From a checkpoint of a small image classifier.
Training: soap at rate 0.0017, 40000 steps, batches of 256, held-out accuracy 94%.
Rows from block 2 of a small image classifier, named by matrix and row number. Rows with one number belong to one neuron. Each number is 128 + 24 x the weight over its row's rms, rounded and kept within 0 to 255. All counts start at 0. Numbers have three digits each.
After each neuron's rows are labels from the 100 images, of 14848, where the neuron reaches its largest size: "strongest on" is what is common among them. Only what is clearly more common there than usual is listed. The data: made-up waving flags. In brackets: how many of the 100, against the usual share in percent.
# gate: MLP gate (model.blocks.2.mlp.gate.weight, 768x384), inputs 128-255
# fc1: MLP up (model.blocks.2.mlp.fc1.weight, 768x384), inputs 128-255
# fc2: MLP down (model.blocks.2.mlp.fc2.weight, 384x768, transposed), outputs 128-255

gate.692:148159130103127109141150112127083106125135147101095110169160137138120123137097113127168175103123134186142133115180131163127129148103145107129111124114137114144149118083146136116105095130141120112136131110108114114127111081136123133153125089113162158157126157089154101138142136130130106152100177134153126130104096075150150166093140106120082135172082091151135140174126121131119139135118
fc1.692:135121110133111147092134179099088093087140164150111127136141149141078116125126133156140135134095113179151145115078102109135107144111122131117106126128129105153125134114120115084105101103144131060180115173063068141097146130131165159121148117159146141155113155148137117148131134104099105146144123077169097086146159124131143145135119126182130166115146128148087111145113116133083099103140
fc2.692:147171124066132138169093119135145109149132152178148154156108114168132124108116163126135139145105141126114181128116130114145139156166122146104143107137128154124096120108095141138151115116149162150152147114113126131124124129119114129136153107111175118150116142138134105134109119096093094130145122149189167109065118119138068139108121133088096161091082178110136165169118133140100176110097
strongest on: three vertical bands (27 vs 6.7); ring (27 vs 7.6)

gate.215:116117128109109097105106156161101125154118116140114134144087127130097143113124112123171094112158138121121103117148139100111122102078164118151198098146109126123105119103168130094147137188133153167101159147125160103089102142113090128097166130087149136127110108122116137167108156101126103134107128155130150127143110113157114192125102161105136116168107152129117116151135140112165129156136
fc1.215:176068112147145125140143072132162151139092096150119071119133137140161171127118124125121136127163162111128141095138128128120162107174123103133140143119112153102134149163079122152105112129106141150130126118167152115106141127080154124108120138162161145152157144136128100116124133095139073119085093157164122168109079140102162133189147163151101088112139121108098162119090155154138159114103
fc2.215:128158130128109122114138161155163123149087174142106137101113165119155098124167154106126100165101165132157161144097091149144133106130176116103123139157120141149144128128171133100182093120143118144118124144107086133133136097145156140113150111144109136131079142126119123103149142129120138145116139149115131132126148099138138133168144085134107149130133092166142140108120127141132126146114
strongest on: emblem: no emblem (81 vs 47.7); two vertical bands (36 vs 6.5)

gate.99:172097091082130170126126097128120108116096119137124067120106120134126141140135123094143115131122098107135106138091122109142118135086106143135115115133074107161124144125170106170142129150134112137172122132197079099122129136149161138153093113109108132107139158143102145148122156124117142124123105135162127106121136118146129103150164139134148144171127125136122136161093130139182153109131
fc1.99:104109141072109121146138115119175127152140119135129142117092075133111115107108147133125129130127124130146119128144115105162173130112121109159099108149121136156094152162154140116116131158126140099138131094128139152121133145128124132067160108147091136109140138129107149120120135134155144122160150114122134143114091126133115111082145104124144111147139119106159165119103129128082154112083
fc2.99:125139087152127130167119117166107118147105114081110130088182141087120114132153138152102159154087091145124137147136145134097136147148097135122149164161123152142159118141116049108157130120130166129139130128156115087126137133068160112152091092104108151127109159127107152127103102170125118106107100121125120105082135116135114128161143147081094143124114130085152149165143151118104133138153
strongest on: three vertical bands (59 vs 6.7)

gate.114:153165122150134118132157144124097158119105143096126163137144113141108160144131171097079122137119116140137143122154106136115113150121163128168135101112108123099135100134118132118103149125105109115175113133102138079115136130137133115139087130104080136133122109158121119102103146153147122123093140131123162165114084121092128123144116174156094130112131138134091146204151101160085126139125
fc1.114:128111089141150119148076128088127143075123136122118163140119108134160128156142134062106110117091113124101163120113110130114109156134144148149127120147111098160134116139151130163128127109116105157171102078108107098132128128121114127107100095100109151123133131086107153142103119134158120138126133135094094135160126070118100065108123087148085155128156144125098155154185143165144136113156
fc2.114:097096161105082130122085108121107153102159186128099165098138132110094108158133102172142130116162141180100110114178158134115132101100117108115110100081121135116140107149107145134086080134139121141112138119140085174175145176148091152150155123118133133157147097123081119077090069122114150109155125153100147161108108122123108130114122093116091142140155174112108122089162132114160145110140
strongest on: gear (73 vs 7.3); black (60 vs 22.8)

gate.759:122112104136148142110139142125173110130125182089121106148111141134135130112109123114144115121130113123128090096134127099134100146131104146136138146134168136133110128105093165142123071093137126136182132116102143115171098129143126130103092123148165134138127106141139094093158158126175122058144120111124134154129132122117079115086126126129123112100149145130169108132168123142123154154116
fc1.759:117142120109120094159118097198126161119095118125134117110173136151108154134149137156105144148116153106129153170147158128144112127143156147170136099128159145111149124129166142138128138124139134091126156128116119144117137151106149092106107128140074165177110148071142130094141113122117115148115106157144132111159157154139173179142103129154116161132129136145094140134108116111117143140106
fc2.759:122092132148124135098097124135083118129130105149128167142051150133097107109104105133107193088104127082090125109127133140104114087138171095110133132089139142156130144147161163173115106151162117135114135113160162124156151132092101177104134118147146121100076122101094122149119142166150129147102117131102160105175148145146120155157104146139101092145187118131121137102128135117123130086125
strongest on: triangle at the hoist (57 vs 6.4); corner square (25 vs 6.8)

gate.423:118150139109165178159101086118133121147148144120106158141132117130124136108152145144138106138101111164132130126161144152103111139117109152152153145093131126126118089092140111144109120112148166149086145112116117128140121136092105120129100165115154136108115087138137115107111112183155129119130131114100112134153130124091159119150163136116156154095099170122124143152171100115148156069128
fc1.423:124176147085127179125135118174117153122172131145150162126142133164144103153125119092121133117111116148136168162184179115161133148141147124158156123171119165081117146133102173116129135123121136144136125157163106144105106148118114123109142120100119110069127133099138132097148150118110117170111134136102116132152094119135122110149097090139132148128124122129093124166143064122184179092096
fc2.423:097128099166126160088136116126105120087098136157125120114137144120140121136118065151113155175147155124124131145112117075175159136105132118121130148135106133096139119122098171118153121175119089137088132117120125096133135123137101128130215174182118110109119137148148143106135136122110139146130162116116148095148126131126083107117116105134111140138175127132075136119091124147086117184109
strongest on: three vertical bands (99 vs 6.7); emblem: no emblem (82 vs 47.7)

gate.146:155143096139113119138149112160070096117116160179105113077158126149108107135149128160121117140125118166104153121112112122112108129098126104150126128143150152108128112088130111153154140117144130140118122095134091097136128142117124157117139112127130114104124150094121110143164155148127128121137124128107085096126075114152098105156152099148128132118154091112133128094122116128082135150115
fc1.146:137132128133144141146145128165116116115094108150163126097102111114119115161136108070086121141123083144135138132121146083115158143108134120169139145137134155126136135150168147103148088115159094113091127119130155114132158143090121134110115132113086130136144142132135118150112097100135100128098135141116155115139116104167113145114101122116130136145181142133122154080145100124088121176186
fc2.146:099132132105124144147123169102067154176079136122134128141154087093160142099127145177128112151123092122076185105110097135129085158122103129097107116157119107128126131123090113109122149112138128148111161153123104140113104104148075153131179148127107103100128136106108147137131145115128141116201133141157136154089081149150148146094148117124124082098092124081148104072121129099107105103146
strongest on: triangle at the hoist (30 vs 6.4); corner square (27 vs 6.8)

gate.547:102115141133136158162142153116129164097154094097102125093112150125126116128139113182146127087099161135135144125151106125169107166115114134095116154060168134153130105092158128083136128122158142134164119134137098129129146160131109137108137104144134128167136142151124137162153178121077129128117103114129099081127121106153154080096133108127150127113143117146142137150139115144133069138071
fc1.547:120119116088130109136107101148090122166173168114103125114133147114157144151114130132149073108107126135114165179207144152136114151131138111125112109141151121122131127120121126135109125106123130132133122061152151127122119136112130122132111136140132106123131115137142130081147146121111157136130163114105165105108147098153108148100150174120140136142127102120168159096127091092098122155106
fc2.547:118113123110124104094085147113118113100067036119143178101140136131158119120103131120106160151129103111141133127109156125119143127113115138132098151167125095106135142142096142082134128115089136105123111183117109124116127112064089151135118115129137166096130134139162153140137145188141152061122115119173117123146115141135165126150145130114091123100154141102119116143153086157127131077130
strongest on: three vertical bands (57 vs 6.7); circle (39 vs 7.5)

gate.425:147078115096155159183113131161127082127139156128126110090101122122148136192109134117125128122113137167112145132110176138132166155154118116130170102150109128106125115118147126102133179102146143106108132148121163093110111125107117081133096158113098160142155131127151127117137076123097138091131132113099166106132159132129166131089111155078090154124138123127140164109134096105098133125139
fc1.425:092174161150143134146120121155108124141115130133118126104120120139106091137144123108109156169139151147146122144144117135178169126143145129169055135130136117105096111140163149175154109104118143087159120141110133120099160106123102125173140140098167109110161184155134132094109168103106111111146146143088090134096155132079151126157097114127139113108144134148153127108136112150132114139133
fc2.425:130101072093140144162082139126161127123142156136099131130109096130131133141147137141148078134158168160166152152138114207087153200113125097120131124156156158107137148135140142099107130151120156147126162131154126151084103108143116123119172083155081145167134102107118130156138125145124116132104114134134141115116101117114127120122124131126127123121131098133142129127138142154097127136110
strongest on: triangle at the hoist (42 vs 6.4); gear (25 vs 7.3)

gate.660:110157102131132166126080110098106144140123129102124135118130155080119150130085092152115090164092161200156148144143151162157075109091125132146142132154114096116120095083127136110109103118118102123143141098169118115141108121107063146102119146110137126109130091099146120126122139110116125157098153127138140142154099152174112114128155141102133128127145167136108137176149105084114131098135
fc1.660:171096109156149125078124166134072115179166110117136119121142137105119108136138104157127127175126103118115101127143157087113162070153172124122094124176133162125184123129131168108102125176121156125126146128141120111137140093172140139118152152137124096105097133141146103129129102112115104146151167140134086158109144166109101122184168136110116098163155130137104128117137135193072097098121
fc2.660:139130129103166146125164148124110100139140135136126130093109127085095164129124100153157062133160107115169182098134077114117124171135125140134145148126134126104109122136169132169145143164129159129127080111117134133059132127131128094159080095106135153147125137137129152151143091110144128163089108166180170135099135103108145111154128133131089088123130116106130114129154119133140131109131
strongest on: three vertical bands (82 vs 6.7); emblem: no emblem (78 vs 47.7)

gate.634:149143092107093161091104121126103085125163170121124138135167149137101127115157142159133177088154147143107128126111155161072129136137108060147124141097183110121142143126129133130130094110120109119145167185076099134125139139151134137148159097154121106127081108130122113170108121166161132090135109163126129083098142135127078121111115067137182140117157147132119087138103168100135124117169
fc1.634:097127128119118122116086164107133116125142132138143126139126104148150092125131169156114163144129169144110132140118128142128096144162102100093108141154163141131134136152101121169094125171129120147153181131115145166114092124126082149112110091129182103075127131142094150149145119118147165105169111142154123138107130129116092078100159135112172105096098163134178117112139150099138101114105
fc2.634:123126091139104128144132145087147173085108170143045141099134137119138090119129094143147085127131125128188114137206147142114154154111095122142115146146128164132121106110085132090105107130118118169142133064112110148129123085117108136141139160085142151142159129146117169142133138115086134095153158100084094102115173101149131073118090092163159112086075113140139105147105103126129128114107
strongest on: triangle at the hoist (49 vs 6.4); brown (47 vs 22.9); corner square (27 vs 6.8)

gate.562:130100130129139158130094166070105168131121113147137139133163055139140138177162165102083131116148157153129153099091144124108178132141126174067136115172114147143125113139135143144118126121148075185154097079097130123125140117120132139120131128120091087109119156069130120135141137111126113140129138147122150142147101128142129121100137112106109090118113120108175139133152144153106122150147
fc1.562:149124114151144064145111146125131121121124139131089077156172163119146097133117104144149119135152094166160130097082156131127155127115132160115146084086143123155085169148149129095130158115150159151133153128103094168147138154112118125085110149159075109162123163112139119095126118088121097151131093134136136142150120158154102177108094135108123134124108113095100125091096114111112172083123
fc2.562:131135078136143121153168114142140125123109086098139100141140128152119153097115094079124098100117131155111164094150089110163086112130105149101135121142154106174094122122130195086133103103166113131163141141115146107104081124139115103153126142176207161125116114112130059115160108120143125095125103091172075088131156083144119119108105167109157131138124112168180121136110140145138095149104
strongest on: gear (29 vs 7.3); offset cross (27 vs 6.5)

gate.577:132153137149127138157116114158129112139182125149163169116154167169096141128146121163125139137122164143136123123131119147171132130120122152185106115126138117106109162120196148113086112111109133165131161148153138164100140124151110117119152113130116154120126098126090105110124090136134143169164161120105117119142180142106127129169123126105098145119090115190126105125116122162169141133122
fc1.577:116122163136135093140120120108120116142105139112093131131108101115144121142090176056134133096121114130112120146176124115108169115118126147157171116142126115118145077159107146122133166154127132124091134126145126116123144130090140116128111133133166146143156130151130119108125088128103092123122141134117145095124112162129137111144130104166131173126150138098098108128145128133139179105157
fc2.577:134144097111130148090125168162146133128104135131198156098145157108137146123110145151103150122126131105124171160148093129161165109105133141098142145132119120085122115167149124081135130141163112102138128091122113153121089138138162116113122110162088085134147152138151151120133069184120133175124130155121162102092124137154130114140127088121099152117144094150140124091159139106095155124135
strongest on: triangle at the hoist (34 vs 6.4); corner square (27 vs 6.8)

gate.194:133073131120128125098108149136095124120131100096115160152114132099128131139176080114174150148127124128123106139106120132145136133108144124130138097072134125064121124071137168133173114140117148116134160176092130155138195158088083119137162147151128112149104125074127138109125137159121150096154162092135151106160134122088116156144116165110160134176171130165114141139130105095125141144091
fc1.194:151110141106127096088109152177131093113127153114098153143080164093144117120089114119147128104177121113112122127118098111130098075128087118117118074117100116118128176147125141097076116141128135123114154171157150141102114160152139119088124096116131156123129092141120126134120117097148130144155132113108087147109150131113119135097140127098148128126151159114172125154161148127142124101128
fc2.194:122148091168127099104120103092098129117115131084114092146064158139109159127139130125088173085133106090121109149133108126104104118096167181110133104092096144170135131161125136166139112147158140150132145126115166167179140166127126166103099111123095148116141110137120163105122157158144141125142076124138137115167118070099147149129116129105102125175131125098156127159103138093145135122132
strongest on: triangle at the hoist (40 vs 6.4); star (30 vs 7.7)

gate.305:137102061134133101185122137097139137116112103107089128106127078134100147133142131173093103122085152182097158174158122128141104149111127134142164139081134124168120130113120122166096169131157140153131114173144133140113106144160127163139090110130111154159143139127157133098128169125114144128110120132090152085129128143116109117151133132114078165172140096137137132127127121109150116162117
fc1.305:111115137122109126113131174101093101095145108160114107126138148145097160101095125127175175106152152110165133118153154106096165101124140137107153121129126167092090163113116114102165163155141096131076153174134125133105136120106101108105162142089091138130139127074111130156137106098138113129163137116146148130140138112121157110142125129135133121092131104118104125144125143099095128105141
fc2.305:104114143085137134144109144102132152123133193127121113144141113100126146119104118117112064140071140109131153138190120160112099102131083092126150142129166143116185127092156121083151123175102143146156113119172131137083119182143115133116095097145098160142138128122136136115140120115129114073116163169121100114163123123093138145105131145108134119128120175142163136150128136089126090166166
strongest on: three vertical bands (80 vs 6.7)